From a checkpoint of a small image captioner: batches of 64.
Rows from block 8 of the text decoder, named by matrix and row number. Each number is 50 + 12 x the weight over the matrix's rms, rounded and kept within 0 to 99. All counts start at 0.
# q: attention query (decoder.blocks.8.attn.q.weight, 240x256), inputs 0-51
q.90:56 49 50 46 69 26 64 47 62 58 50 62 73 28 40 39 33 69 43 30 37 44 43 41 50 42 60 28 42 39 39 45 47 55 57 66 54 45 41 47 67 35 42 60 46 44 48 61 56 52 40 62
q.91:67 51 25 45 59 47 64 62 40 67 46 37 60 34 54 59 56 62 40 50 48 57 23 46 53 55 41 37 51 39 53 52 49 42 54 83 43 60 40 48 60 31 31 56 52 44 72 66 54 55 55 60
q.92:43 55 63 52 33 44 53 32 38 34 51 66 41 42 41 51 58 50 41 57 42 80 74 45 72 79 62 54 59 45 56 53 69 57 76 24 48 41 44 55 56 55 64 62 66 54 52 47 46 53 35 47
q.93:50 61 70 41 44 65 37 52 38 50 41 49 26 60 63 38 51 37 64 71 63 46 69 50 51 59 39 57 40 47 47 63 57 55 62 26 55 68 56 46 58 53 57 37 50 62 46 28 36 62 45 52
q.94:48 55 44 61 37 65 47 40 37 46 37 61 39 52 65 37 58 40 44 48 43 58 64 41 57 33 53 63 47 38 53 33 63 44 56 35 42 56 42 36 37 53 61 38 57 40 48 61 56 55 61 67
q.95:31 41 65 21 26 59 64 55 48 41 45 53 38 65 48 53 39 56 39 59 33 46 73 62 55 56 44 56 61 44 55 27 53 61 45 28 53 62 54 40 48 54 44 43 84 34 47 48 42 52 58 42
q.96:45 39 40 55 57 47 55 52 47 68 47 47 51 55 39 33 49 75 30 63 56 41 63 48 48 33 23 64 41 26 51 51 40 53 65 51 47 38 65 56 45 53 27 54 17 44 58 32 47 44 49 56
q.97:54 56 42 56 51 59 65 43 39 58 32 36 19 44 65 48 76 72 39 29 51 35 71 69 43 43 34 51 35 55 39 58 43 74 77 46 57 37 74 66 36 64 48 65 47 52 50 50 43 34 49 72
q.98:52 41 48 64 46 76 45 55 52 52 78 58 56 66 61 39 27 56 31 52 76 41 77 25 29 62 40 43 39 47 55 63 56 26 53 59 38 50 94 48 44 46 54 52 46 44 64 59 41 62 59 34
q.99:39 47 33 59 52 24 52 47 31 46 30 44 33 48 34 42 56 52 66 46 21 66 41 78 55 65 58 42 61 58 37 50 41 61 37 32 54 35 33 53 57 36 58 48 60 52 52 55 44 34 52 47
q.100:58 50 29 47 43 23 46 52 59 59 64 63 46 37 54 52 70 53 34 59 37 24 54 47 47 61 52 54 33 43 44 53 23 49 43 48 49 41 72 56 57 46 54 42 57 60 55 31 71 64 53 68
q.101:59 51 37 63 55 37 40 40 61 60 65 60 64 37 49 47 40 55 31 60 39 48 36 43 40 46 49 55 30 40 65 64 47 39 70 63 39 37 85 47 41 53 51 58 32 49 52 61 36 64 41 48
q.102:38 50 41 49 54 65 29 34 79 65 62 51 57 51 61 64 48 40 46 47 75 44 43 50 38 51 48 52 31 49 46 58 67 36 64 71 24 50 61 45 15 56 42 74 37 29 57 53 36 12 57 26
q.103:69 46 48 81 68 24 54 34 37 39 37 38 59 57 20 56 56 55 51 45 57 55 32 66 71 41 52 51 63 51 27 31 41 67 59 78 26 42 61 71 38 52 44 83 74 40 55 57 66 17 26 59
q.104:56 70 46 53 59 32 44 62 26 53 14 35 47 60 46 55 53 64 58 43 21 56 22 67 73 60 52 49 67 62 27 49 40 85 63 28 65 40 21 39 59 61 39 37 70 41 46 46 86 45 55 62
q.105:48 48 62 45 58 55 58 44 50 49 77 56 64 50 45 42 38 43 46 50 53 38 59 44 48 43 46 38 46 39 58 39 80 20 61 65 33 55 81 42 16 55 50 70 48 35 43 65 41 54 49 41
q.106:46 40 50 41 57 31 46 42 22 35 32 54 41 73 45 41 59 50 68 26 61 66 55 53 58 56 58 60 68 69 48 54 60 53 47 49 50 49 29 53 41 47 45 27 72 60 57 55 59 44 69 48
q.107:47 46 49 49 59 56 38 40 49 39 39 55 39 58 49 37 50 53 48 50 52 34 43 63 48 63 35 63 52 43 45 56 51 52 54 49 42 65 30 44 33 58 47 48 56 67 65 46 53 69 43 50
q.108:49 53 53 36 45 50 57 58 33 49 59 58 41 58 70 51 37 59 46 54 41 39 53 53 50 63 58 64 67 46 48 50 55 55 49 28 43 50 40 53 81 58 56 38 50 68 55 47 41 70 48 61
q.109:64 61 14 77 41 47 29 65 70 60 65 50 46 61 47 45 39 48 40 55 71 49 64 56 52 46 56 70 45 39 74 56 54 47 38 33 52 53 75 60 47 48 62 61 35 48 66 61 49 43 54 45
q.110:50 65 48 46 67 42 67 41 57 49 41 59 48 39 33 52 52 63 65 53 14 41 28 70 53 49 54 45 69 40 46 54 31 78 57 42 36 54 28 70 41 42 35 63 68 36 59 43 44 43 43 57
q.111:45 44 51 42 45 63 42 52 51 63 81 62 58 41 59 48 38 49 36 59 57 61 57 44 31 28 59 49 29 45 76 39 63 25 64 46 36 42 71 24 37 55 46 41 45 47 48 67 60 55 58 48
q.112:49 43 31 58 53 53 68 50 81 48 60 51 57 50 46 36 47 38 34 40 67 38 59 44 35 52 46 56 52 58 72 36 49 34 54 64 45 39 62 66 29 49 54 62 45 30 53 53 41 32 66 44
q.113:47 67 48 51 48 42 40 51 40 67 59 47 49 54 51 51 48 64 46 62 33 58 44 62 44 75 51 71 33 58 46 56 64 31 50 33 69 56 34 54 61 58 32 37 52 49 62 43 66 70 50 58
q.114:57 64 47 52 27 44 21 57 53 69 57 54 66 24 49 40 67 45 45 50 53 53 56 47 39 56 36 59 47 39 53 51 33 55 50 48 66 62 64 55 53 52 47 51 38 55 65 65 60 55 61 58
q.115:67 44 42 74 72 40 59 39 51 61 43 42 46 34 35 41 41 53 53 58 57 52 47 49 52 59 59 51 51 53 33 43 49 61 48 42 37 30 61 59 43 42 53 63 56 36 33 55 50 29 25 61
q.116:53 40 34 65 30 57 59 45 54 50 59 53 74 40 57 58 37 45 34 49 73 39 46 58 47 54 34 41 48 33 64 40 50 36 60 41 57 50 62 41 46 43 36 45 37 48 53 45 51 70 58 37
q.117:71 48 39 70 69 41 55 43 59 42 49 34 53 40 48 38 56 64 55 52 50 44 58 81 50 57 80 44 73 52 57 45 37 53 60 51 44 37 50 65 46 71 39 59 71 45 64 50 58 34 45 68
q.118:58 49 56 53 34 36 43 65 58 41 58 48 57 51 54 72 41 55 42 67 54 63 63 54 38 59 41 60 57 54 50 63 65 25 43 34 43 55 40 44 60 51 59 60 57 48 40 70 55 39 49 40
q.119:42 29 62 41 56 35 59 47 35 50 22 22 34 61 55 49 55 39 57 51 39 60 60 45 70 62 49 48 75 48 47 47 50 56 39 39 62 42 21 47 66 48 43 26 77 60 23 46 70 49 60 48
q.120:39 45 46 36 47 43 59 58 52 40 42 51 50 44 59 55 60 50 23 49 23 59 41 56 46 56 50 50 65 48 46 40 28 59 58 26 72 40 37 51 61 42 65 35 55 51 59 50 50 80 54 46
q.121:53 46 52 41 57 44 51 62 43 39 38 34 38 56 48 58 76 39 50 53 15 49 37 62 42 54 46 40 58 66 46 56 43 68 47 46 71 43 25 61 61 39 48 52 59 68 71 31 44 41 48 46
q.122:51 57 57 48 39 71 49 44 49 41 38 59 34 59 62 55 47 47 36 64 73 39 48 40 47 44 36 45 26 43 57 35 73 32 57 49 54 44 48 48 55 50 36 76 45 49 36 53 55 61 41 60
q.123:58 44 54 60 37 50 41 77 42 43 50 33 44 36 61 56 62 64 53 62 26 48 50 62 62 56 25 41 54 37 49 59 45 65 40 41 78 44 46 64 47 68 52 23 54 53 62 56 59 45 56 55
q.124:54 66 38 33 47 50 45 66 28 34 42 36 54 46 43 55 61 56 58 60 26 41 56 62 51 72 58 56 72 48 28 59 30 60 42 36 77 52 26 52 79 34 56 25 61 61 51 47 66 72 57 37
q.125:33 59 54 59 52 59 35 53 49 65 36 57 38 29 54 55 71 45 36 60 16 24 54 57 57 90 71 52 57 64 38 51 41 60 47 26 67 54 32 48 61 55 60 26 64 49 68 41 52 68 38 50
q.126:57 61 66 45 55 47 39 43 52 59 59 53 64 61 55 53 31 40 53 70 43 34 47 46 49 29 60 44 58 45 48 32 66 48 69 78 41 48 56 52 54 51 62 47 35 47 35 47 59 52 66 30
q.127:39 34 64 43 59 48 44 56 62 62 59 55 60 46 68 49 66 59 47 49 50 39 57 49 61 32 47 52 45 51 42 46 41 55 61 64 46 48 44 55 46 64 48 49 25 56 26 40 36 76 54 50
q.128:54 51 53 58 52 48 42 41 61 41 53 68 54 30 59 49 53 56 37 60 55 44 43 33 54 41 49 55 47 41 68 41 55 46 63 68 53 52 63 52 41 54 48 63 32 48 59 44 45 48 46 46
q.129:41 54 47 58 58 50 53 46 37 37 37 50 58 43 45 42 36 57 59 51 38 49 55 43 56 48 57 56 58 72 42 49 66 49 45 37 41 72 20 42 65 61 52 42 74 52 38 30 58 39 50 81
q.130:63 35 58 41 43 72 60 66 54 47 58 46 67 58 71 46 52 65 47 49 48 51 34 48 46 64 29 50 57 53 69 47 36 55 52 40 55 59 60 42 50 45 59 44 49 56 46 35 45 60 50 57
q.131:56 58 43 60 54 48 51 49 52 41 47 41 54 38 40 36 50 51 70 59 52 44 46 65 53 60 56 43 55 34 50 48 56 53 59 47 51 50 43 55 61 40 55 55 80 44 55 40 71 34 50 51
q.132:39 39 56 36 59 56 56 38 42 36 30 49 31 67 55 34 56 60 66 38 37 40 62 23 52 35 31 55 59 43 31 35 53 59 50 54 51 59 38 40 50 51 44 52 49 42 26 42 61 39 52 45
q.133:77 57 45 52 47 40 44 11 49 50 71 56 66 51 52 61 30 36 51 47 58 40 47 57 47 37 60 33 57 53 58 32 59 51 42 48 29 37 80 44 32 47 38 79 56 36 41 58 51 40 47 24
q.134:43 47 62 76 39 71 60 24 68 52 69 57 50 62 46 51 65 51 44 45 82 46 57 47 35 46 51 77 35 32 64 41 53 59 37 61 43 61 60 40 39 57 41 50 38 40 25 41 46 47 41 40
q.135:57 53 50 57 29 52 51 45 36 51 67 46 48 34 48 45 47 48 50 44 74 44 58 61 48 50 58 66 47 47 52 43 68 34 47 74 62 34 58 57 38 64 63 60 53 51 51 68 41 27 49 52
q.136:36 52 53 42 49 43 45 36 61 40 69 38 32 64 48 41 35 32 39 60 68 49 54 51 42 36 48 47 44 53 77 50 56 33 57 53 37 50 97 42 33 45 51 73 32 40 48 56 36 30 48 29
q.137:52 41 47 37 37 60 55 39 50 42 48 60 53 56 57 43 32 37 54 49 67 33 56 25 46 32 44 46 46 48 63 61 62 32 34 52 20 38 47 18 37 46 42 46 44 46 35 53 49 38 52 35
q.138:35 39 56 36 44 58 47 60 51 40 32 37 33 59 54 53 58 40 59 49 48 51 57 45 65 56 33 42 60 52 43 66 37 66 55 59 55 65 23 51 49 51 50 30 39 65 49 48 48 68 32 58
q.139:51 52 52 44 35 48 57 56 64 62 72 65 86 41 53 38 51 56 48 50 53 49 37 41 59 60 50 46 25 41 53 52 31 31 57 38 54 58 47 42 74 45 42 33 46 71 74 47 56 84 76 44
q.140:45 55 53 27 57 55 44 39 64 51 45 52 54 56 52 38 66 26 65 60 55 48 73 34 45 53 41 40 70 41 55 60 59 54 58 47 54 61 36 45 50 55 66 30 41 61 42 60 52 44 63 49
q.141:37 52 61 39 35 62 46 37 64 55 46 63 77 52 66 46 34 47 52 31 59 55 64 43 40 47 49 60 46 61 67 29 51 39 57 64 46 56 63 45 38 45 68 56 32 64 36 56 51 49 61 61
q.142:40 45 54 37 32 52 38 72 55 62 62 58 43 37 47 50 69 42 52 45 44 46 42 35 44 33 42 66 46 68 65 57 51 64 63 58 47 68 54 45 54 65 63 36 58 47 50 43 51 72 66 41
q.143:51 52 50 40 30 59 47 54 45 48 62 38 46 48 63 42 41 47 46 56 71 34 51 41 50 44 41 54 54 48 60 67 48 41 42 42 58 41 56 25 44 39 52 64 54 36 55 54 40 59 42 46
q.144:44 37 66 68 42 64 55 58 65 61 43 58 51 51 39 41 46 51 31 61 31 34 54 37 57 54 35 60 50 48 57 33 56 65 35 39 63 56 37 71 53 63 60 46 53 72 66 51 50 70 65 80
q.145:55 63 59 48 31 56 51 62 57 48 31 62 40 43 68 41 57 55 44 47 22 47 66 69 42 53 31 63 49 55 61 47 52 71 58 57 67 50 45 44 57 54 50 52 53 56 46 44 34 59 44 56
q.146:49 47 66 57 32 47 56 49 47 47 37 45 47 38 43 28 49 52 64 56 47 60 61 47 34 57 51 37 53 52 54 67 41 35 74 44 52 15 43 43 58 37 57 62 42 49 54 40 56 47 29 32
q.147:55 69 50 39 56 49 48 57 57 69 75 48 42 33 57 56 48 62 39 58 23 67 38 51 57 41 42 44 53 57 47 36 44 77 47 69 59 66 35 54 63 41 59 50 55 51 56 56 42 65 50 69
q.148:48 75 35 23 52 42 48 62 42 33 33 27 66 52 40 48 75 49 37 46 43 54 43 41 34 45 67 32 41 39 52 49 45 56 46 46 45 52 51 51 64 44 57 54 51 44 59 53 20 62 45 64
q.149:42 31 62 44 54 42 42 31 58 61 45 39 52 57 60 42 37 32 65 41 79 51 69 37 55 46 57 56 36 49 30 58 65 22 43 77 62 51 56 33 25 60 50 80 43 62 32 51 45 37 46 24
q.150:57 42 71 52 46 33 59 38 44 52 29 61 43 56 49 41 59 26 46 48 74 48 60 38 56 36 56 53 51 48 39 61 61 27 37 44 51 60 52 44 21 52 39 59 28 52 47 44 54 59 46 28
q.151:56 66 42 18 63 56 68 46 21 48 53 52 58 48 59 52 71 57 59 56 10 43 44 65 61 50 33 48 59 46 37 45 22 72 71 45 49 58 31 63 79 47 40 45 54 35 65 24 49 48 52 53
q.152:36 45 44 50 40 48 50 53 56 60 74 25 61 61 46 54 31 34 48 59 49 59 50 29 36 40 47 65 44 71 52 35 58 57 36 41 63 61 53 47 45 52 48 26 57 71 49 40 65 48 60 65
q.153:59 75 42 39 57 67 45 54 37 50 37 39 49 45 39 70 56 71 55 44 43 57 56 54 65 55 59 36 54 59 44 51 38 74 30 42 24 42 36 75 68 63 49 60 38 46 69 57 56 60 43 67
q.154:48 40 49 52 39 54 44 34 48 63 49 55 54 66 44 41 55 37 58 45 78 49 39 53 64 42 61 71 47 46 56 46 43 37 38 60 31 50 65 40 30 59 38 47 47 46 41 46 35 54 61 38
q.155:39 52 57 40 55 50 34 43 55 64 47 42 60 59 63 53 42 47 42 34 57 65 36 40 60 47 52 62 42 24 49 44 23 51 43 56 33 75 67 61 50 44 51 58 51 46 43 42 49 42 44 51
q.156:67 53 43 55 72 41 37 52 30 36 55 40 63 47 55 43 61 63 64 38 34 49 57 60 44 63 46 25 53 65 68 52 49 56 43 53 51 40 67 42 65 41 57 57 64 42 48 54 44 58 54 56
q.157:58 46 54 28 61 63 50 41 69 55 49 40 51 50 45 41 53 72 50 46 33 52 40 72 75 32 55 50 48 33 44 33 47 63 48 47 37 50 52 73 63 36 58 54 68 37 60 39 37 49 45 55
q.158:64 50 41 71 49 51 53 41 46 56 50 47 50 27 55 44 59 52 46 60 25 55 45 61 45 63 52 28 63 55 54 62 47 58 31 61 43 42 36 47 58 49 54 66 50 56 33 44 49 49 55 43
q.159:45 49 62 53 53 43 41 56 49 69 49 43 30 56 43 67 44 67 48 37 23 65 44 66 49 61 63 55 57 34 42 51 57 51 46 53 54 51 31 64 58 34 50 38 41 52 54 54 47 42 45 65
q.160:62 56 35 48 55 38 43 56 50 54 46 54 63 46 47 59 52 56 35 62 50 49 38 49 40 36 57 37 44 45 60 62 46 54 56 61 60 39 54 77 59 45 47 60 48 49 57 47 55 49 43 41
q.161:45 69 17 39 41 54 52 61 42 46 60 52 16 50 35 48 58 70 54 49 00 48 48 66 51 41 36 63 60 53 76 37 38 75 61 45 59 46 34 68 81 60 44 50 60 51 58 43 32 51 52 85
q.162:45 64 38 52 52 58 54 50 46 61 69 52 52 48 49 40 56 73 47 47 39 72 43 48 43 50 47 38 63 47 47 60 59 43 45 58 58 39 40 57 71 51 50 35 76 52 70 49 50 56 59 69
q.163:50 58 57 35 44 52 50 59 35 60 62 53 53 52 42 59 42 58 60 47 67 54 57 46 45 74 57 42 53 49 62 58 34 81 45 49 52 61 52 45 46 69 48 42 34 28 28 56 58 40 33 21
q.164:40 54 58 49 49 55 55 56 41 35 58 52 54 58 50 27 59 70 43 52 37 46 42 70 44 69 48 52 52 55 60 45 43 67 56 58 46 41 40 45 55 54 66 62 46 53 55 57 65 48 53 44
q.165:41 40 62 71 49 50 39 35 59 48 68 63 47 44 55 55 34 36 45 47 80 54 51 39 46 60 52 67 48 53 40 57 54 47 42 51 50 49 73 52 41 54 57 68 50 67 32 46 43 45 46 38
q.166:38 41 31 54 36 59 60 51 54 27 54 44 45 47 58 37 37 35 41 38 49 42 34 57 43 53 41 50 37 50 47 29 64 43 53 55 43 51 33 40 36 50 57 53 44 53 36 57 49 47 34 34
q.167:66 45 65 67 66 21 39 49 46 36 50 33 31 43 24 51 34 32 65 49 69 62 49 40 52 38 77 39 57 62 40 66 55 39 41 59 37 50 45 46 28 84 31 55 38 56 20 40 69 31 43 34
q.168:55 63 47 60 55 41 49 31 46 41 28 35 39 45 44 38 54 61 61 59 29 63 43 38 47 50 51 40 47 58 47 41 53 58 53 43 61 24 52 46 35 53 51 74 40 40 47 39 57 30 38 42
q.169:50 32 61 63 50 62 52 46 56 66 50 56 56 36 54 55 72 67 39 66 66 51 65 45 53 37 46 50 36 60 68 48 47 36 41 43 43 30 55 38 65 57 36 45 49 59 59 49 63 57 41 36
q.170:16 57 35 56 45 69 46 51 70 58 40 65 59 65 48 58 36 44 37 40 56 31 50 49 60 42 39 60 37 43 55 37 67 40 42 51 54 66 69 53 49 48 25 41 52 58 33 73 43 41 54 43
q.171:64 38 46 42 43 47 60 37 69 57 60 52 52 55 52 46 42 38 63 55 85 46 70 46 54 60 57 58 42 48 50 55 52 48 49 65 42 63 70 35 47 54 52 71 28 51 39 59 47 62 33 31
q.172:51 59 34 40 63 52 62 42 52 37 40 48 55 63 35 63 60 65 39 54 37 42 39 63 49 51 34 43 52 32 58 48 50 47 60 47 45 54 38 53 60 47 63 46 47 51 61 15 38 48 41 59
q.173:48 32 59 49 46 63 45 63 47 69 41 64 37 55 47 53 58 34 42 58 58 34 42 46 54 37 33 65 53 45 56 68 42 54 49 53 40 59 62 48 56 52 53 47 38 50 56 46 47 51 44 48
q.174:35 46 54 58 30 72 45 43 46 46 43 76 40 48 41 57 49 53 39 57 56 36 38 53 38 73 37 36 43 69 43 37 56 54 59 52 58 31 58 40 60 41 52 55 46 53 62 41 51 69 45 54
q.175:47 45 62 26 33 72 31 42 56 49 53 48 35 52 81 43 68 72 40 51 21 11 61 71 23 53 24 39 23 40 68 36 42 56 72 44 47 40 43 50 47 19 82 47 45 25 62 52 31 52 39 49
q.176:50 58 51 68 39 31 43 49 67 24 53 52 45 40 61 68 39 48 35 36 29 49 62 47 42 62 62 63 69 52 49 39 51 53 49 52 65 39 47 37 62 52 42 37 50 49 54 65 39 50 72 78
q.177:62 55 50 48 53 42 53 46 37 22 42 25 56 50 38 40 34 29 49 50 41 64 41 51 62 56 52 51 61 55 45 43 37 52 63 65 42 54 27 54 59 53 47 30 63 51 34 46 49 37 55 49
q.178:69 57 52 47 46 32 56 50 48 47 68 31 44 43 54 57 64 43 47 62 41 55 50 47 45 45 47 56 44 44 46 47 39 64 51 62 46 48 37 47 66 68 60 49 53 60 54 56 40 74 64 75
q.179:16 54 32 39 59 69 53 45 51 45 64 49 65 50 72 67 45 50 36 49 55 57 48 44 50 47 37 63 53 43 79 31 44 47 41 49 62 64 48 49 57 53 72 54 62 78 59 40 32 65 72 73
q.180:46 56 49 45 39 57 49 61 52 60 58 56 48 39 71 52 38 46 47 68 53 57 52 52 42 75 57 64 52 43 55 37 51 38 31 57 74 53 64 55 60 57 65 20 52 70 44 55 44 65 47 60
q.181:40 36 58 42 68 57 47 62 50 50 56 56 45 49 52 59 55 32 53 54 47 42 59 59 51 45 49 82 37 45 53 50 49 45 45 41 48 51 68 51 47 44 48 50 56 42 39 66 53 60 57 41
q.182:35 33 48 58 58 51 43 40 65 35 63 48 68 51 35 53 29 35 55 51 84 58 49 39 46 47 50 71 62 59 43 53 71 21 56 48 62 61 61 49 50 47 43 41 52 68 31 61 50 54 54 55
q.183:46 50 26 22 50 50 55 53 71 54 64 72 56 45 59 59 59 56 38 37 53 42 49 58 32 49 64 29 62 52 71 47 57 61 59 61 57 41 48 44 66 51 58 38 62 66 45 60 57 57 32 51
q.184:66 57 60 53 67 00 57 55 30 40 59 41 31 34 30 52 47 61 69 59 73 63 44 54 47 57 64 35 60 54 17 74 47 23 42 43 38 46 42 46 20 64 39 49 54 49 33 40 65 28 31 27
q.185:47 26 47 60 62 34 64 35 49 59 30 39 57 54 44 44 38 47 48 65 73 53 49 42 45 40 62 42 46 53 37 55 65 27 44 42 47 72 70 56 24 59 36 62 47 51 54 57 62 43 50 24
q.186:58 35 64 68 48 46 40 47 45 63 47 62 61 37 38 33 31 40 38 58 99 37 59 45 50 40 69 49 42 57 54 83 62 18 54 60 73 61 70 45 36 31 46 71 47 63 33 76 45 45 56 21
q.187:54 37 41 39 60 74 50 60 37 52 31 57 45 38 52 52 74 56 43 70 25 47 24 64 50 27 56 70 57 32 50 51 50 56 51 61 58 62 40 58 54 34 56 35 43 53 68 57 46 49 53 83
q.188:56 47 52 33 55 70 42 46 45 44 42 67 45 48 60 43 55 78 42 47 02 46 54 50 32 54 18 30 44 44 66 43 31 69 60 43 56 35 46 55 77 55 67 53 57 51 56 60 44 64 44 81
q.189:46 47 54 34 33 61 66 48 51 65 38 50 29 57 52 53 40 51 56 61 60 62 51 39 47 69 58 57 51 58 57 56 53 37 40 47 32 48 49 48 41 50 67 51 40 50 38 37 49 59 49 42
q.190:49 48 44 65 39 50 60 58 56 71 40 42 50 55 50 48 61 36 31 60 47 62 63 50 63 44 39 63 56 45 52 69 60 42 61 44 56 65 56 66 42 44 48 56 37 46 34 60 44 59 49 44
q.191:56 37 47 70 48 61 60 48 62 51 52 67 33 53 67 59 35 43 41 64 73 64 60 62 32 43 40 61 42 50 52 49 53 62 55 50 35 44 63 65 41 46 53 41 53 56 50 54 48 66 64 42
q.192:19 49 74 38 65 75 36 68 56 17 54 59 38 36 42 50 50 50 42 54 38 43 59 55 35 45 70 45 62 41 41 63 32 72 76 63 38 77 17 52 44 52 43 34 40 66 44 16 53 57 64 46
q.193:63 57 37 42 44 53 55 42 52 52 50 63 61 47 43 51 46 53 53 48 61 48 41 44 42 39 53 37 43 51 38 42 47 36 47 54 52 47 84 38 50 42 39 56 52 37 65 59 31 36 59 55
q.194:50 45 42 40 49 55 60 45 71 41 54 59 52 57 56 48 38 58 33 56 60 47 45 62 54 62 58 53 30 41 66 35 56 55 41 53 42 54 45 69 33 56 57 48 64 61 50 46 40 40 64 38
q.195:58 57 40 39 63 40 44 42 46 60 34 39 53 40 46 62 60 49 57 48 68 43 33 56 41 47 45 63 42 59 43 35 56 50 55 43 70 47 59 48 71 42 49 45 62 54 53 58 40 45 65 49
q.196:56 51 27 48 70 21 49 45 39 35 41 57 56 47 62 53 31 54 59 43 47 46 36 45 55 31 63 26 50 57 52 60 48 56 44 50 78 54 29 50 40 57 44 65 44 52 44 33 68 46 42 58
q.197:67 38 46 64 55 54 38 50 43 62 47 68 54 48 70 32 53 52 35 59 70 41 58 34 58 62 48 74 36 58 44 57 69 49 52 58 47 47 70 29 56 45 57 53 40 49 51 53 54 46 49 55
q.198:62 65 31 40 54 20 54 41 27 59 44 52 44 48 39 65 56 62 45 60 69 56 40 51 68 56 52 35 66 79 57 54 59 50 50 54 61 55 46 65 39 32 51 43 54 33 39 54 48 58 46 59
q.199:39 40 74 61 44 36 41 69 46 41 46 38 44 39 28 64 61 55 54 38 50 55 53 50 70 34 46 68 65 50 32 41 56 62 41 39 44 40 55 51 51 63 53 51 58 53 36 38 50 41 53 33
q.200:41 45 57 54 39 34 66 40 51 55 50 35 64 51 47 62 50 68 48 61 66 37 41 38 55 43 52 46 36 48 63 51 71 50 65 45 40 33 74 50 58 51 54 55 35 33 61 73 42 40 47 41
q.201:51 43 51 47 73 43 61 36 23 49 48 36 26 35 26 58 66 40 62 48 54 45 57 42 59 25 51 55 71 47 31 56 46 60 47 20 34 29 37 58 72 47 43 53 50 48 34 61 45 30 51 53
q.202:50 23 71 49 25 80 47 27 53 40 55 48 40 51 56 43 46 37 56 48 63 52 59 48 45 32 41 66 35 45 62 55 60 59 59 63 43 45 70 49 51 68 47 61 50 35 49 66 52 78 52 48
q.203:18 60 46 35 45 69 38 51 55 21 53 63 65 63 39 68 43 55 43 52 18 50 62 55 57 59 46 39 31 33 58 71 35 67 60 51 65 50 19 54 51 57 60 52 42 71 56 12 48 56 45 58
q.204:45 54 45 28 50 38 32 54 52 62 70 62 58 58 61 53 38 40 48 45 45 53 47 65 48 63 47 42 58 50 62 43 55 53 52 44 45 50 34 51 58 56 46 39 46 58 64 59 49 51 36 47
q.205:39 46 57 42 27 57 62 30 50 76 48 44 42 47 65 45 39 53 53 23 49 34 39 46 47 52 11 42 48 52 84 44 67 70 58 28 40 41 62 51 65 42 56 37 41 62 43 67 63 67 78 47
q.206:46 65 51 35 45 76 50 56 53 40 76 68 76 52 35 33 54 53 60 57 31 41 53 46 57 44 61 44 46 48 47 50 35 49 48 49 55 55 48 52 56 75 49 36 42 63 50 45 48 48 38 51
q.207:56 71 40 49 86 30 47 54 55 25 58 41 29 62 44 66 73 65 70 77 37 73 52 60 57 49 71 55 71 66 28 66 41 61 19 60 52 54 27 63 29 32 37 55 47 38 39 29 53 29 35 64
q.208:40 58 71 37 41 81 46 77 57 48 55 77 68 50 64 37 45 54 18 42 73 36 50 38 44 49 44 44 29 43 56 66 38 32 52 70 58 63 55 47 41 78 44 47 44 55 54 34 62 53 61 48
q.209:55 37 56 70 44 76 44 58 33 69 51 62 56 38 58 46 53 49 52 34 62 65 57 34 52 53 26 47 42 47 66 59 28 40 33 53 33 48 58 57 61 43 38 42 38 56 61 63 60 53 45 46
q.210:42 46 48 44 45 54 65 49 47 55 72 45 40 58 59 42 39 35 74 71 64 46 63 65 52 47 60 58 64 42 64 20 69 34 52 35 72 48 63 42 34 52 57 47 50 51 55 52 63 44 55 43
q.211:60 38 66 56 59 54 52 34 60 36 42 56 37 38 32 63 55 41 46 40 52 46 59 45 36 45 31 51 48 48 54 53 57 39 48 61 49 64 43 50 60 62 66 49 62 38 54 46 79 50 62 35
q.212:50 57 44 46 54 34 63 55 65 68 37 65 61 27 69 68 39 49 51 58 36 48 42 63 47 52 45 38 44 30 40 60 38 37 39 46 56 51 54 54 56 35 41 64 39 39 60 41 53 59 59 57
q.213:48 63 19 41 43 34 54 48 49 54 59 62 56 58 51 45 61 64 43 57 42 68 29 62 49 79 51 45 48 45 60 50 41 45 52 57 61 36 51 47 38 45 53 51 57 43 41 54 51 45 50 53
q.214:58 19 65 61 41 74 59 57 35 50 50 50 42 45 39 71 58 48 65 27 77 40 66 33 43 28 17 79 34 53 75 44 60 35 54 47 40 45 73 40 49 40 63 43 38 41 42 87 51 54 61 39
q.215:67 46 49 48 44 59 51 38 52 54 47 54 42 52 58 44 46 56 38 43 48 48 44 50 47 46 53 53 34 57 45 53 63 53 52 62 53 50 60 56 67 35 31 67 39 35 53 46 54 47 59 52
q.216:50 80 40 41 76 56 55 69 76 58 54 61 58 54 56 39 43 30 31 42 44 51 41 58 53 68 63 55 35 62 51 67 36 59 63 47 82 51 53 58 49 53 54 60 40 59 62 43 59 52 46 48
q.217:52 31 49 46 49 40 65 43 39 52 52 39 29 50 40 66 52 45 56 57 64 56 53 40 53 47 51 47 57 48 44 44 59 47 55 57 40 50 63 30 55 38 59 54 42 54 38 74 59 29 58 45